config.yaml
train_examples: 39062
n_mels: 64
input: "log_mel"
method: "mae"
encoder_bias: "all"
encoder_parallel_block: false
encoder_num_experts: 8
encoder_expert_mlp_ratio: 0.5
encoder_experts_per_token: 1
encoder_layers: 12
encoder_width: 160
nesterov: false
adamw_lr_other_params: 0.0015
steps: 7500
Rows from block 2 of the encoder, named by matrix and row number. Rows with one number belong to one neuron. Each number is 500 + 25 x the weight over its row's rms, rounded and kept within 0 to 999. All counts start at 0. Numbers have three digits each. After the name is the row's rms in percent of the matrix's.
# fc1: MLP up (encoder.blocks.2.mlp.fc1.weight, 640x160), inputs 80-159
# fc2: MLP down (encoder.blocks.2.mlp.fc2.weight, 160x640, transposed), outputs 80-159
fc1.46 101:486535510571541531485476448483490521510499479483508535489501512483539461523518551474528536540504490491486517493530481502453498456549549498466516534508489517492536506523481465515521475520495522483504507491456533487524467519496541479536499510
fc2.46 107:482493486455523461502501492479493466498510495498509472477531481492517468432486527511473514489502487481496440535498531452512534497469514520482472481495444522523487532509510484515545464464528469468502533520560494490511511466494499506519489495
fc1.47 106:512521479467515511497487520513501491507508483508471523528482521523522454465535448448466465485470514506494470494491443501506470520499507494526508541495526521485535490491494541548478467505484501485459488498501523537497508508530525520488489544
fc2.47 102:518526506492477555520475513488447493482505491540546511508492468515483496501485500500484498531544510487559463466479504515477518515526503534528510478510466491545530568486489477535489525516472516503511547492513493477459447532481552478476489506
fc1.48 097:492531476503544466513472495469507461511493533526496476521474501540484490505485507551541531512497516516505492496548487534501505517494489529541515463492517537554491501454454530512506525532478522507502493554545532506534487486496518570553499524
fc2.48 072:492478485463511488506497478470501491508511517423450497473501516513564537515501509505494515443543441513494489525500528462499514484513516450525500535474529496505518485501497503523469494444497502466526481504502467539487470498497481492480490486
fc1.49 088:469508495501511551517523496520453522509489511523504524503509512497492474521473504475452513499533484496497499496452501499517510483497450489523507480498472503504530537503467499512484482505540473490450550483507495486465536494517483499498517488
fc2.49 044:526487527536507449476521485482504488497515482499545513523498494525505526498491505514500465485513466447532546506508508526467499504506489474457451524508492497509538456486536489454477534446479541511488477480473521452538489512494476527482545517
fc1.50 092:447506509476487536515525483535496541500483531500475495499482491486516486475532504519556516491529477509502499508483479493515497486514522556487472480507524499517524524458469513462523501508545473483474482519470480505519496479550502505486516499
fc2.50 071:494518503526499507462554514500520524491495483509465485513536530497467452516470520518497493463477529539533464511539523462535469501504541484476511532500489478546501546480524529522486489475534544522515470515479509509497478538548509466541469496
fc1.51 109:536496461532476497517481506493548489505531505519515471468503494507542479518451482479532448492493515475528506488508505498508514448490516491489524480518504537476444542476492526506471542497532478521499502518497471469461497559493515505510485477
fc2.51 100:494469491488503488567519493516527497493500533528488475519497507511462495495508513555510530521497481544467467532526499468493516470509490449442492524515555480449491491527485501503502526518516510483496477567511496519503526558542523490520486520
fc1.52 101:523505513482470513471487522435501492518447487481527470506480494468506482480464496484548501509500451521422500457503486488519513498499503536485512472503491455466510470483503482482522493441468472492482442534525508529504528517489528489519571514
fc2.52 121:519502504435501481526546484443487460553484512510486491529463489518507500527493539476473486507511485478525540501487541509521518484502489527487486496457482493484466502558473502495523543535507437505439500499530445479516481481488523496477488514
fc1.53 091:479498539512504528497507475473504528464535485475484510480500467495529546510532503460478517509520515518507513564487456470531492475492502483486495504512500467551554479509464452484500467464486519486511487510494487516526520477503489482498520540
fc2.53 058:503498489537454505499550483518513463477546538523468496498530504503547548492473508541475525488490506523498498475486488502461492521495482525508497500539502492514493424492494514513499499500512472515488485491526534487477520487509508509470482488
fc1.54 095:495494512525523484451453481515503509512525500505491484510484523519523487566519459532486463495515477479498473500509498496452485504492459523460513516520497504514436509516535492504467496473527513445470495447475525515522500515504500508520501451
fc2.54 085:541551513523499461480516483467516507514505467520493508502498518503500513471555511508522459514532462482503530495540518492506481533485459514506464490548546514476477507499521510497516504491522533511471463514486533458548536501483507540537526527
fc1.55 091:527498530530458483508526475535477528496504516509505497513495540501465483467491511484509480509511512469479489502522548515477479517504498506548517568526507536459548545526494513446528508505497500480507478522467482498492511464536515507509523496
fc2.55 080:505499452482478490510490471488508477525493444521537485526483554493508508489463504521506517509499530447543517543500536518510510504490513493512487487480491518476472489510488494509441522529483498518479486515525488536478518489513489525470495475
fc1.56 097:477459472460509507532479503513487507502475456479546533489528498503485473514515503453444500485517468505488517517503532500491479463486448523460497508493524467497501477492510473505513503464491517526489519489483512499442474467448468523543571465
fc2.56 122:453532489491452499504505473510504503572494540491465481503509501500478522471468528491515470453460501515514494544482506464530523475471489468470514499469498508518483516520517490488514529489534529458530520479487545471525489494497483503462465506
fc1.57 107:523496474479524449505456493487483509488475503519502492540472516516517485496502478487495502543494514510567489513507518525476482524474477503522451492487501470539505482511537565510525486542494490513497497529511524528494475525501495558503507496
fc2.57 094:526552518478485476481472501450512518500550452492511495495499490507525533522499530522483503497542508508491520488553504480509580472488482495484506501557498518485538483459476511508541471505530472511510506496519487493508511528495463476532513512
fc1.58 101:470471505498521558476480490521476444496464505467507523509540535484492481499513439493545494498490456532511481529458500478528516517505484508488496498464444516482495477534507514480484491502496486531454500514476472488473521517502501488485517522
fc2.58 077:491450504489496519522490542489510530507480485493524504478449526529518506529495481547519507474509514507491453465501510500498490529514513510537502513491487528528460515514480463560479505505467528542490519500494491503465481477469478532438504511
fc1.59 087:493483483482484468437493480457507519520496487487495511483532517484515585503526487489476521469504513492512479549480490527572474501460465537525510483521498456472512448519528527496480506518445520506512473471511473502494510522500540492496508486
fc2.59 093:544485504495485448491492498510539493514469499481491495493516497513461496422476517521525483496495507483453532506528463514485523523494480493484486497516495503524505541522546479519459497496521532475521537473461516468484479521479489520517485501
fc1.60 105:488531488512537524528511526545509494483447505546498466523536520519511469522497453479504509486556512521508538495487506502508499493496480479499477501514516501423499510510539467507519511515512540506538489473475487490486484533482540497480496480
fc2.60 137:498446509486509528452526466474503495468477499490474526521499509496529519506476510553496489455553472547480491488495497485531481481446526490512503519493493502471520524510513506544484520513528446489510548497496490511472515516497480522507513526
fc1.61 158:471524523547511457485491458478522520515454509518508492527522523485534458495479513529501511494511473512505495483501492489534492502492454497520520468487509570489479499497453516477473505446491509448518480559491450514535500505475512502491513506
fc2.61 183:485484457490504530484514494470510480503515520511483550521525542518500504521509488502492477531472494544499534532511509493528518483529465488515459496482498483475519507479509492493485459502477522486458523490520502491519530502489473500530452484
fc1.62 087:531499517534498497467513495526490513490494486499511510461464488520485524526523533479477465505491518501533513487507538552457523528522466498541504529472513505509514497512537456485504488513547474487495488508517486483496515483496542487569479477
fc2.62 112:548496489523458500518484553494517496532508533468465503505496490490490496458492467479473456513490502553533468530487523454495486512523496514486504495505501478474457457445478488506475503504440507510490510455502523546525511445482480490498522487
fc1.63 092:501466537468457499500513539536526511520487467541545499497489522499534453465514510470530514497472471511490526553556498479543497488502504498540495448503470491526517461492516518534509521498493475501504447528533491517511444476482490491461522546
fc2.63 076:530538488475485499514529487461453467517505457492469521489506510561520527500500487516451453496501533482499486471520533515504536500474492534489557522513429486474567502508482509508538534472496509471518498534507503511525495527500484534556527502
fc1.64 102:508536524443510520540473482522522457506439522539456470504523488500510491539511518484496492481515544515493484536506485488490503488497473492500483489506506535492480542505518496505482454490526491501480465519509503487512479561509504481532477497
fc2.64 061:484452480538495526491517460494492469498529497531521529550536508526459488486487468515512545497510483511537509518481556539497483507506488489512516495505548468490502495492473484496498546534485512481531485490497505537478508526499543525503519483
fc1.65 096:463511502481461535483505560496493485495477534518544541511509475474504458510467528467469520518534536517497485456472480500478492497483469512486475523510536529501516549535499470515487518514472474437523504497520512505506510523502512476535534513
fc2.65 095:521489530485497517478485476546475457494515499438482490459496528471466523480478486512516499508518505467519487515500521493517538500499501471500507522545469481482517465474474508560507487549486503488493496515502495458484508479479464513493524503
fc1.66 108:506495494507518507481553493539514543469498463560496466501524505451527488509500529507533511487534524499529494486510504479542514492508453486466499495517513552478482498544506545522494542520481517522471496485492473516489520492487536511524523509
fc2.66 097:460471494500516556532509494493460507463449450454477507495521535496448483495460463532523509475491489497519480485436477511536492480520505536519504516510469500512538499492515458529524509506547480527525513486461513481537454456512497488505485499
fc1.67 108:506492484519481499464513537541494491515535515519456478529450472535491525512518475480479526536530493460568530492526527516504476476459463536498521495506496452513510530502496513514507513466510483461438497467499529467488506476500521491495486481
fc2.67 119:482472535525493502490517523508465514460513488497528535515517543545500492546462475490504466497500509497471477475464507517492455541500471547486483534472499497517513483515478487463494522513524500510500509487506479487512503467500479520536481492
fc1.68 104:488462483525485562520510532507494552491567477505482501477522524508489516488492499491494504499511492495485497522547491535526522491502477473434512452526485514489567528506523506556546504464501467493511491534523517453494505481491519515463485498
fc2.68 069:479484486507516463497523460509511511515495514532548535488535498496499492483518488510449478489455511518508489512490523502487514488495497516488540496467521486532510515542480512459481520464562542531517506486484531497497476521504450534473537532
fc1.69 104:476491529467476498516541502529488470508499528515525484536520503500511512552500482451494546498476486446497482530504521538488478534523515538468522442507507502466509494507492560506501506529543513492526487506505536516509494534536487463514494497
fc2.69 116:531496486525461501530503494505493520477526450530451490485476486562476513455499514532501536470520485491510519494492481534490518497464513479519474493525462512522508503474485462493536504477475489504476515477532474474502511501503521525461544479
fc1.70 108:471505510512516542530508487468493441479520536470497532522510490508488484474485500478517510459477522521503488470535498529512470515511490530548458503468504495588454476484484483533483532500498500516507502507477506507456520519509517472546498492
fc2.70 138:511449488491515485487477551473499477514509435466491510482462476491519488534495489509454500523461501503493459488497466522547488477542504514494503488510500480477552545451522529489485494541514502506449526508530506538509509512467515509536503475
fc1.71 094:484507515516548499444465498488489484492501484461492552496506520546500531482464489522456453492508498493516498481512505499468527504499458464480487517511504523513493556483506481518512533493556559467461518498482520459471508471511535531510477515
fc2.71 082:510523509477475506490528467502548482496500462514514549510483481518489541486517492469491494528523475508495523469531482535487508496487457493492478473505496496484509508465506518489526520491517508512477501465436481513535511505493536479516501473
fc1.72 115:491495548459503494484479517519490492479509525543521552461447522521538497517492493480484502530514516513513480485514516476471508482449485508533456547520529504532528531490511497518469519525504449504505529482469485507493485516499493560522506466
fc2.72 088:515525528499537547455522506481481484445526504489503496488498443500500500515544504549497447538502479493488510487480532508550488490525503496506513477548475489503471436536490496545481452485506534476510503532462451477519500514497473537459499543
fc1.73 089:458497492492489502478498457510497466476497526504498488456513498516477534505506458490522491478515535486482521553511488504498481508524494521500485529499486464485539509521510531464495505493461516458541494510462539533494529546477487497516508519
fc2.73 075:505508491449462490485504478545546492514523533502532511511491514488502482528523448539512542521502485475483507458473472474479462531504478511524477476521488522466473477498508487548475484473555511520492537511517484435511498502513494508460474469
fc1.74 114:502476475440506542508536543487458469537496501499518499529545507493458496482508511526491499493519526496514489535498481508472510544503476521492533516497472506515471511508507540497512509482475490507469471502497475490515475517504511461485515500
fc2.74 114:485522516500528518511509524507533502500495528508513470527498527513464491473492508488512540521501468493483550515478531486467559492470456500497525523492475496513472516511466541471551477476492497464526480511474475497480473484502510479492503546
fc1.75 083:486475543469488407520546480511448507487503548553486482494520499502508516470498521514492522499541508453534495514516536483533540538525489507519478506511499500529493499519486478507513497492481519513495495533499535482481520496465525502511542523
fc2.75 065:532501489490536510452502508501504540502539448473502467519488515522491517476496479470482486533525511508498487523492518480520479512463508484493525529492437513490511509503506500538492504478474514462525513493515506467480471510493500535490516480
fc1.76 102:524478480476499493486515480521530493504510530478501425490485564497498541476520487512518510528536478494513483497475462491542463503494518465478496497503477468512524459506511526481506510514541503452480518544488536511510484553505472486493526515
fc2.76 070:474541491503504493515505452495523510514496523452489479544525512483505484515517503524523483485508511471510509490513541521482460505549465470454498503522526518511444553464510497481456538507528539540538504496478479505480511546499488531453507496
fc1.77 085:521519446549539523527496490508513512466496488454508455504506483477545499482506531484492501477447475477528519473465490480483513516536459494531489444528574480510455492478515500518505475490468485525511462483504515488488494513519512474505468471
fc2.77 103:479481554540474517500470535476529484498541469479489515457506515560479529541510539503504500507473514518512489541505480497521498505468511507472526488461468469521494500534495475474505547505482518495499488455487525511457507491479517505499519483
fc1.78 101:491518533524480493501487508525496539519500527530506550533539506434481445506509521522522522513455489503510536523521476539470514514486521472510531447485491556473508532489536536498525447506481487484473522482483496462513486512510491506510496482
fc2.78 046:521485474473551568481461525481511525441515507481506478549522493528498462542537512467528484507498476515495497512542506492531468512484529483471530501486504453517465548522537466498481495520527487504530511525528522528482453506505538500493486517
fc1.79 086:482484519496494484536516472507500485496511460492501489492534518516530521520444532499465511517513525482478473514503487549477476467450497528502538479501492489514548493508460536459452468459510537507486510499493486470493486517494509529531533497
fc2.79 062:494480492521529515507518527500485464503498510481475486494481525529491515468472483520517472482530532501480539476490534490466486531485520485465510469513513465529516488496508423458506515549492477512494513522518497513525526499472526511505502581
fc1.80 104:524503513471449469491496500484563489504538471443516516469494485476486461497514493480497509532498480511520482526505495554491529509531440531516521521513510520478518504499508557528501428524492465491479488482513487476538492518482517524520511487
fc2.80 063:497535509522509521501496551535478543503520523483495549543505518486530537508471497503422509539481497482499506497503513459516480504499460482542515516452526521530477476473516465521521499502505497481466519533520513477502507531515479510515501500
fc1.81 097:519496484463477499474479527482499512498480529514527511527502492501502516508492494533510472483454468490511482502488501485527509545559520471493501510527496488482507444432500501513571522561493518531500528470506450508467522496480510468457479503
fc2.81 042:510485476482495538516536476518520502500445475518469491469435517478501460518496474506464545455503522529463500543547495545492487487487496522483515500522520511472536552483445471456482475511478486514488479501531511544499513513530521497530503517
fc1.82 093:484507487520476507427492545507481523454472504516505502502525533504512481495501515467460525507474489468529480497550518512484550482490474493475532502482520462478482499506489495519508478537520511525456482494532509529525497514492479485507508501
fc2.82 184:471535535527510485525540472525500508477514448505488479503491544536538486479527520490458492467473513463499526506527503512453501506506511494475476539461495501462520495566504500473486504500524486483510489482498512505520530494512524517475472510
fc1.83 103:541508509490452478562508535491480531495479520505522510498497462512504517509528466491477512493526515472498502515528514503494506505432469497522504475471482527501458498524510511558478537471486511502515492462504476503517461474505461504500471487
fc2.83 133:465498495481483526486506535477559507475474470453491518501473496519503519509530512483498501513485485493487465513522511528498469468559485480556544504481509520525505523519479534452507477490525527470483510502503530521454523524473523495511517529
fc1.84 129:503494523461517486475510494486494500504539509484505530510476540494494501512543530494442457491537503504497579515524484531533491489471524471470511500515547493507523466503493504489506448515462467513463506504549526490552491489513502472475491497
fc2.84 145:481546468493550536531498530485487500448447489566516508510559510557504511501479503499497507504490507496505524482494462475536526512542507556484477499511491497481519467535521504482522517486547468503492509497462487506483498537493469491500472475
fc1.85 112:511497489512503471494486515543512492543507551528491457510457489507507481505479501484470513537477490443464517513439534554472508508509487485521499511471514523510495473515494583510508496511503489504452472503507542473453511477494511517531507513
fc2.85 091:501520525514461521474527520516544481474492482523520495518501516472453500504483495446506456467489519519493512469571524492514523472545475496478523489493491499542488511464524501482517490526477517513524487512556510499492507504515528488515531511
fc1.86 095:551490511488511532471538502516489497474520521526578555496527493477542541548496525460498499473475512510516516451500481531489512539525461483507494495468486478455501491539512506518477499499517496510505479498486533504498473454457517518534525477
fc2.86 074:452507451478482494528479475480458522508498530481476507473512504520468506509513492520515502476502482530513480512522494446486465492491514535550483463502521511516475490474473516464520506442471474511483519493513498493530483490540462471521507530
fc1.87 095:536462499524502481476474519459501480489494490516499496490516512467512522494504526480487526506487546517508512494513471476482453480480500514477504420509466505498522489480510457491482495557513521509453485512538408531506486501507523518504501525
fc2.87 143:482470499528509520497473477524465502502504485489514530513511538471520493455479501517495484466506462454520483487476526500499455511535516489531494493449477522509504495505507472506531488499518505492505514535475511462484483560453501468482536524
fc1.88 103:541533534521500468476494501453527502518493523477520510490497512516467487517532516489503448519454492496505475507528517447513494528528512517496520486506503485485496452519510512513470527448529525504519501499488547514531488496498498491475516537
fc2.88 082:450491494464545518488532510516509511468489542527525508492475465496499489537500513537468521507455519516460512493517465481536502526476495477530467468459491542507502493488536472523500514494520500460529530484545504515512526512486501471557455511
fc1.89 096:477490523526492503488482510521482467565497485527454504530501494463488542500508469470480514557577473501491455500516512482491503519487500490512495497508469542487488522490509531523493483534444528509490506465523530505479483508531483504499513453
fc2.89 129:532517448493547505503514487507491490478427450470496529507488459515521476518533520511478525484458524538470547515493462534511493524470500521508506501507433526482492496520491533469525490538496520517486502498484514465483532496514480511454497521
fc1.90 109:509484518571509444567502532494473511498519458538491481476494466525510492483532495496458488516519497485546519483538470526515481485469544521492499496507529504472504504521506507508454496462463501504459513532478501492527506552478495487527517488
fc2.90 098:501494485506521520535494484538519505463506532457492492524455489503475490551457502494535510493487521486531456500486519468521484485522445487514510486488470516459554500514482518519470527531529525498511515474519505517506472538535515497475505509
fc1.91 098:517473475454512446593516513481528491490497476497492466467478518480478499471516514498502503524492479496534525462494487511543500479488540536525517522498510506517488448506466436503493501475468521479475447523534492501526538516576521497528501503
fc2.91 063:467507512516504516489457503544506446540508495504499525511536508535486512513489512496492520477547537455531513532494505485484459513496469480514500539463539485472492499509495539514538520534483506514500519522488494538476487491473490481500482517
fc1.92 091:500482470511496485496494514483465478502500524471525492517499513460500490528513508517527502515466503483523475474469493527446531512548473461517485514476573543459492495508563526488489510506502449494508460521527498492520460451516484502481495505
fc2.92 057:472516482498470531493490488546458470495485550503511487494466459481477532492514502549485487492480529535498474496497527487557511503504516496496517476525455498482465509501499492524534508483467533467512526506500484518501480513501534491477489508
fc1.93 155:492544491532503500467440484546484517510475528487523458499522496509479491514483516478519522511502473497500470480473511490467533494479518459515479505455475499507494475445538511447534553516476482519419500479509499487494476458505508542510493555
fc2.93 171:473490492516472466518467511506448516483479564527484520542486486498504476510486493501498514488479526487497445483472470517499517507488509525493512525504477492512517499511521499538514514484550500506550540477482544517463501494508501497504499482
fc1.94 096:501480469516451497532497480514516536495493472492474534467512502493487463503496487469498515506451542482534506519490457491465466520481514483482499466527505514484472532483511534451486456509476515510475471467497486468519448456539518524482505464
fc2.94 079:510544522452550514533485489452483481470500528516533482523493487514483504532514504496526547521482570506513534500489523489502544505472524496471510460487471471481479493520490493468554466496509479523526541503481493501501474537532482493466518505
fc1.95 108:499462493520521529494495511495496500486525448458487477499468546490507524497526487487520497488506511510527500493539472478526429475472480486510510503514541471463508497493482524558466533488489482498471524527489473457527502496493500486504506512
fc2.95 081:483507465541478479512557447518544513489521505533486536502525491471512496541514508485500488460488494525506534490502482481522504513523492535465524503481492511487527537506509505480498457488476547486485485545483522472490474531479494534476500524
fc1.96 088:475494442511506497473508524518516502491491507500490498513578503528493477497500522506514486521516498428464501458537474524507496502493497508472475482550459524519528505473463494505507525508527451510540476496468513498534542516514464479505492492
fc2.96 104:515506538524506466506504475500474505513496474522541497479476500470524436472496478502471504480437514558486486530497490530502539513496482505521525477483532507513472524508494507492485518522499544492492534518535496450502486440444495517512486525
fc1.97 084:521550483482465492503528519502496525473492526498474582473471494440503545533481489476491494515494484496499462499504483499472514445508519495500514489486540475504560457518490482510495467488525505505530448491506507526499472498469496494491524501
fc2.97 120:513482470484513489516480537486525541493484474471537524534489506499483543533518535490433467554533473505542502473460513483460517505477470455505526484502486511483488495515510538490496487490488508489502511501478486471502459471521423471537498460
fc1.98 095:544503467487498571464511496529420500538488516498527465496489494468476520474544518489531517510485504486502494478529489503519464491460517475476480497495506559471544525533509478513534457463494524458504527511469482485523479476524545512493482500
fc2.98 063:547516507499539490525491517492489460532525503521431481476529507471489473477538496512488522502518512520479457495462519477484495523532512494488543518496465505492496528498519452487454455493523501512501508501545501577493480498522509487532436512
fc1.99 127:511493531533555488490493490509476502563476501499527471475508483493504523492521505517518548539507487467537504511478510496479532481464495465521438529518521552466476544506449523496466487474489492516509529501517503533539509482440501550496517527
fc2.99 094:511485482471458530531479526507493493484524523498509512510467466493505457464520494526500511482519467538515559470475505502523484484506509507491498485544469493469521507473496491488500453482479530514525482461499514530488505522520510488480481482
fc1.100 097:524508499508495502484495493484496486528512460491461504457491504535516499492540511549476509513532519507495485487494536488475485473537434501476507507515512515517479561508500462522453499461515536477423513470482514449513501475492470538498479493
fc2.100 052:515542509509474503485515497509498483521480498498506520504478494518496551511477509487485479520496474452506541468520519504520501548458467497472508524511505488469525516471491535500578508497546502500424489474467504476526540469490531429532488544
fc1.101 091:501493494513480498488484519475513566473512520525506522509547534483526489456507494508556502541496477524469446495512542516538519524466537535520481478480530546544526462439495490490497493486510481552515509524539477520464494519492475514479485517
fc2.101 102:493453518502489494486552459510489520497494502459528504543489501476467476494454462505508475505439524472489517520513512471482463502502521481500497486453455454535492548541501503514519496517535522478497514515499486479533513460497511531451511530
fc1.102 097:491514514523543491518487458509488515507512498490516510528523484468478481492516521532498494478472477500540523494470490460474498500565516509478480467478536484512467467530459534500492449470507509537539496501486467488473518432512476492467540542
fc2.102 092:494533507484530515496520529502503517445508461499538512549514491533509528481506494517487533521460537522474488497511491481518486575517543487531503526502480497532471493505547490456502511476528484440509493481464506486489496490501469508475492512
fc1.103 091:507503531481499470510478528506487429558520501497491519462534514488491551491523502519454480479480502499494535509546504464489466486503476480478497524463496479497519498462480529536499514525563494538491525440502498512488471526455528521502469496
fc2.103 061:460472472501485554487500504492479501485459528518529544522532508542488489527530502498509537458515487546531509488488531547515462513507507502501525469551503496480492514516529495512453467458475523509483460523498481533527548481519526492537515512
fc1.104 121:539517527510536469494521500488472475502499459473480480520525522516501498512537501550483508481480501448496480510490520489449519512546474505539497524537532545512490490549502497524511499441521516525506500467469466498497438503472495504511504493
fc2.104 112:484522515482515487533519494511478489476497530509489521526523520504519523506521512500487567496472502489498497489542538494472465544456508500509500484508523508523543481530505495478512495483525466489545490483508504474529490487482474487474534507
fc1.105 100:494465570546501506546555471515523517498476526464498506496508448484482479470511487495531532503493465460508498539539514507501478474472490508502500493511484465519470463494517508519499513508498566483506480490498507479527506466457483448493533536
fc2.105 068:431485479507464464506506451558489490537497483510478517513497465509516511465485499508483510469496434521491527514490502498464493477506483511519435498527474460546463496488463458468526500506469535524504499491513480500479517487492481511486487488
fc1.106 096:470497529489502481489522518494478496551496486515476466529526525466479481475502504524480470480537499490513483432483460488499517521510505482479480450531516479519488494484475482478493520505515490530499468527533471505497525494521480463498528484
fc2.106 075:502462513464504500512518516490470497508462500499505490512482528503475487501531515548451526510472500492502492500487507536489479436554486494531462515474544514517463530515516543524528526484518513452490475507496487455508531546500508540475508505
fc1.107 121:530501498493536457507501479479508496503510506539500479503526542481531480503509499480503478496480496509515512529489490538490476497472481514539505475511535480459544475552474515439491510449546479493484513482461526485517484509508500420495533497
fc2.107 131:466515504515444474460464526507516518459501533503493533533502481535511535521513500498478460492510523522482487514470467515543544524503459520501503527499499502505511492478512516553517529499498548526518489498470490512507511507546514507514509527
fc1.108 099:532483503518509519481481478448491484549546515508500501465539517484507493496493485540473501519563500503540513511473462490516493523536489528495501460491579523497492505489487494484518498478530518533507499507513519480509512533503481504530547481
fc2.108 072:520493480537538464494500542528548461534459492501513485522502548483507479511497555508499493518485485504528496512516499495497496481518516503471501532518474491504497537526446550520556509528549495522498514475461500503461471525500518442519525493
fc1.109 095:488484512452465518511504469480522494507470500529529509472521528494507527485498484482446488537502442495500481537514517509538515524445496505538459508494527466551535515484487556496487497515500531538497518430484506510486504508473490502490499496
fc2.109 026:504497460507518504491540525495480494500470512547466471524461512458513525491481443501532527539512527466504492490479530474454460477522501503475499512496532517471483463495543518482488473498527511502533494525478524526505508511502560488472496486
fc1.110 088:540506450522530520520532465495426489536480474455486468511469487533526528526515475508498461481462503491504542452558492525484509533496476524482492516525506503488504496524486504514495506554486515465489519463471488510484514464474537504500477487
fc2.110 058:477523546478444536515503512506528541523485482471486501531514491514444484493507499479480486511530468499513488498461489545490498495482520450495517469494515550481512509462454494475493477496505473509511501572542501463465477506507516466501515474
fc1.111 086:498491521478528509471485520484494515498498528476505476477491488484522463495510557518534483527504485512517503504551478495483568474531520501479460478513501505514553507498495543489476530514478511545539502518498496478514504484532491534526470531
fc2.111 100:522487526478512525481507542489499470481503503483479491493537513511500488539513478530488472445484534531482520476494481534481492530519507525500508496516443487502502542468489520472498454507533505447528506475481526477494471558491485479464479568
fc1.112 099:524478516488484509496456466504541524494517499492512457508487473474505476496497531517502502542531543512471495430504514525473523492496519474444474484505506463522540504502497552519495486520498491527529506489495493521517525470496482524540492512
fc2.112 080:501470507491492505469462561489445511458519506493476547500495534503513488495519463533518498464513523510522496502499471530470488545494508483545524509509442489492507503495483484490514476479555517481491558520486516428499456515484478483486497522
fc1.113 082:505511464554491532536488462466506492542474521522447479469496534472470475457479491503496525484485470488498509466482499517520477460478505468496518525495535521544531545451457503512512523557489515468440499508508542508524501504510489449477511501
fc2.113 096:455498509480511504478515493536536510506535511515549476530467471506526468470518505497523505468531485486492447494503483498489503498486500498530452483487474505533478510499516485526511484451482494465511470526491530462518491512496495484517516476
fc1.114 090:509533510483509481490506490493493502515526540499467501500505550481556499539521503503514512562538491534539502469534494520459456514522529508511506540543474496509529518471473504474486492522497477522494484509494488499522494522522488553453517515
fc2.114 119:486531499506479506478509508460534515535503498475512479514547494500522470496495517521555504465534490481518499503501521486513464455511470520485496500491514493495482504513509503485547483472547518521523554469500470519484557509496491451520510482
fc1.115 099:517502463479492501489494501537477522483476468544515510528514476525512490503528537498487471492524488512513475512469484500509468503510496529479555445502504480478462506530470474479467477490490524515491521495476457466472455567479461516506497500
fc2.115 156:510486480507486505482478498519494461506495535539488485479475496503479517519470489500499462518484545495538525512486486502530561533477541525454468537524508517474504491484492479526519502541485486470516524528467485538547469446494495447488468481
fc1.116 088:508495487499520493480532464472509451514492491486467501471543467513523500525463515499512531484496488464464473485556482503490520465504544446477519511489490534460480501534497473505492473521518458459483473444465520495514516538491492482511485495
fc2.116 105:492486492507493493480467433496523541544517483541524496454533462474554450530521481498464496503489501521470473473462522531508559490483502496439505489471551499535531498480445503504538498477526495528498486492524516480459476493490446539493502502
fc1.117 088:474534459485507535474475504487486467485495483524511495484517489501535527521535499493494494513532509532538511515507519534519493501477459479496483511488463488492534449500486467490471497501551509504502493453465444475462529490495502521474493511
fc2.117 078:540443485517493485501486510488499507489462492522508512538508490494463521466520449523468501502487487500470488529496477525492521502468506517520488529510478528467458525549527517474475480513479525476475489520508474485501498524474506462503512485
fc1.118 084:470505512495497491463429452496506494517526518541495497478481478494526534476486531454521465531497512498498517479484503480485509539510524521525489500552540524476466504482442514464542511483466491525507487497469523479507489475490470476484501511
fc2.118 089:494470503501499494498485499498553489470474477459545506510484511537504457479454520460503510464498512486455471449500540494514502538515483472523514487558501508488501514519547525469506529495559516509504513510499503514471508456466527498481508501
fc1.119 080:498481504476471503515493549472510558510497474495469536499468514515471527510495493479486540507496494537506484461484536488497506541494530462478515470496568472499500480506476536483521505516512496484546468499492514489488470514530481515545470531
fc2.119 069:516507452505514471476497508487522464472498499454495490453495462457510476508545473499501444490534468480558522475495511511491471489462522487507531486524467508501486486482462478517494488513493487529479507488473499425495499491496496488504516438
fc1.120 105:491522518513507475498482509521490460514505528510516501430526501504475505450481477529479547473465523487506532490470518500480507440468552515506535494511469523481506467465484470479476498470478468498534527524500530533532530537513505494485480440
fc2.120 098:509499521490457511518570516490488524530526511510521508515500512496486524480444533486493494491503480461559501488482496505483493556481513461492516493516452507455467566485535487514489515518489495491519494546536484510528485526489519512507479528
fc1.121 101:483472505508503564518533523519498499511493503462518512508545481491474489468513507444516476453491491509491527473511528508540450501462462517523512504497545496490493469538475525487502516476542459505474462503495540480489509504484505493552544499
fc2.121 129:497518507441489475489488547457484506511506464472503482496495491489493473543493470502487478463478490467485496475503487443477553454520469468500471497462483515525532518479513491513495499472499516471452543505519513512531514478506512487495475488
fc1.122 082:490487507524466474506505560501494496531530502484504521506471503486501516472488482469526496479488500561443521453535502528526506490465523521462488455494487498537531473479477533513537525439543510509448499501491507505491527485486504509521524522
fc2.122 033:519474472484462512495547495501511454502495485507482511504541473543524500498470534490557495475493485555493524449503471520474488494482516495511570485498530510530561465510450488517507500501543524484499499519487484488527470490478491498468511499
fc1.123 108:487495491490457481501482516498489514477496515476491467511523517562440512466505445552475493529501498538497511503462518537539502507472534497486480516552505502525499475470475504441512499510498508496457473541518529450511503457541463511488528475
fc2.123 071:489475502521539478528479457493504463507486503487490482460494503513468506513488500452518501486503489486484476479450459516500503470496468486482516442460522463506484498503512456577493514508538515533521531514478479572537496497482471501528481511
fc1.124 107:457493488498535505471507550451477510485534510476529495510511525545455502469536501531482517504468469534531525519493529490553485509535493498504509489539538482483505504560496487512470469511491500507474501475524517477493479500510523501522484462
fc2.124 059:495536523513479500535522485500506481473477524543482483491485472474534490547496505480468491494460495497510521496482522493437494490469499493462482513484467498503499516502515477487495507470511496504520490461465491525539516491489456500515463510
fc1.125 102:486484517481523482493461454501480532496465514442482543513523520541479524475462477559501519467528505449529472500493501520450497487542495524473487502489482484507513522503507523507524496491498526522463522489471540491499485468528457539517482545
fc2.125 086:493492495528489529498530454513530490489491410502467523499510495482514502523493495527494495507502487504522498478500490493538516499497470472461481474512469480487475489496493505486465483487503516522500472514446437514497532525464509522503519505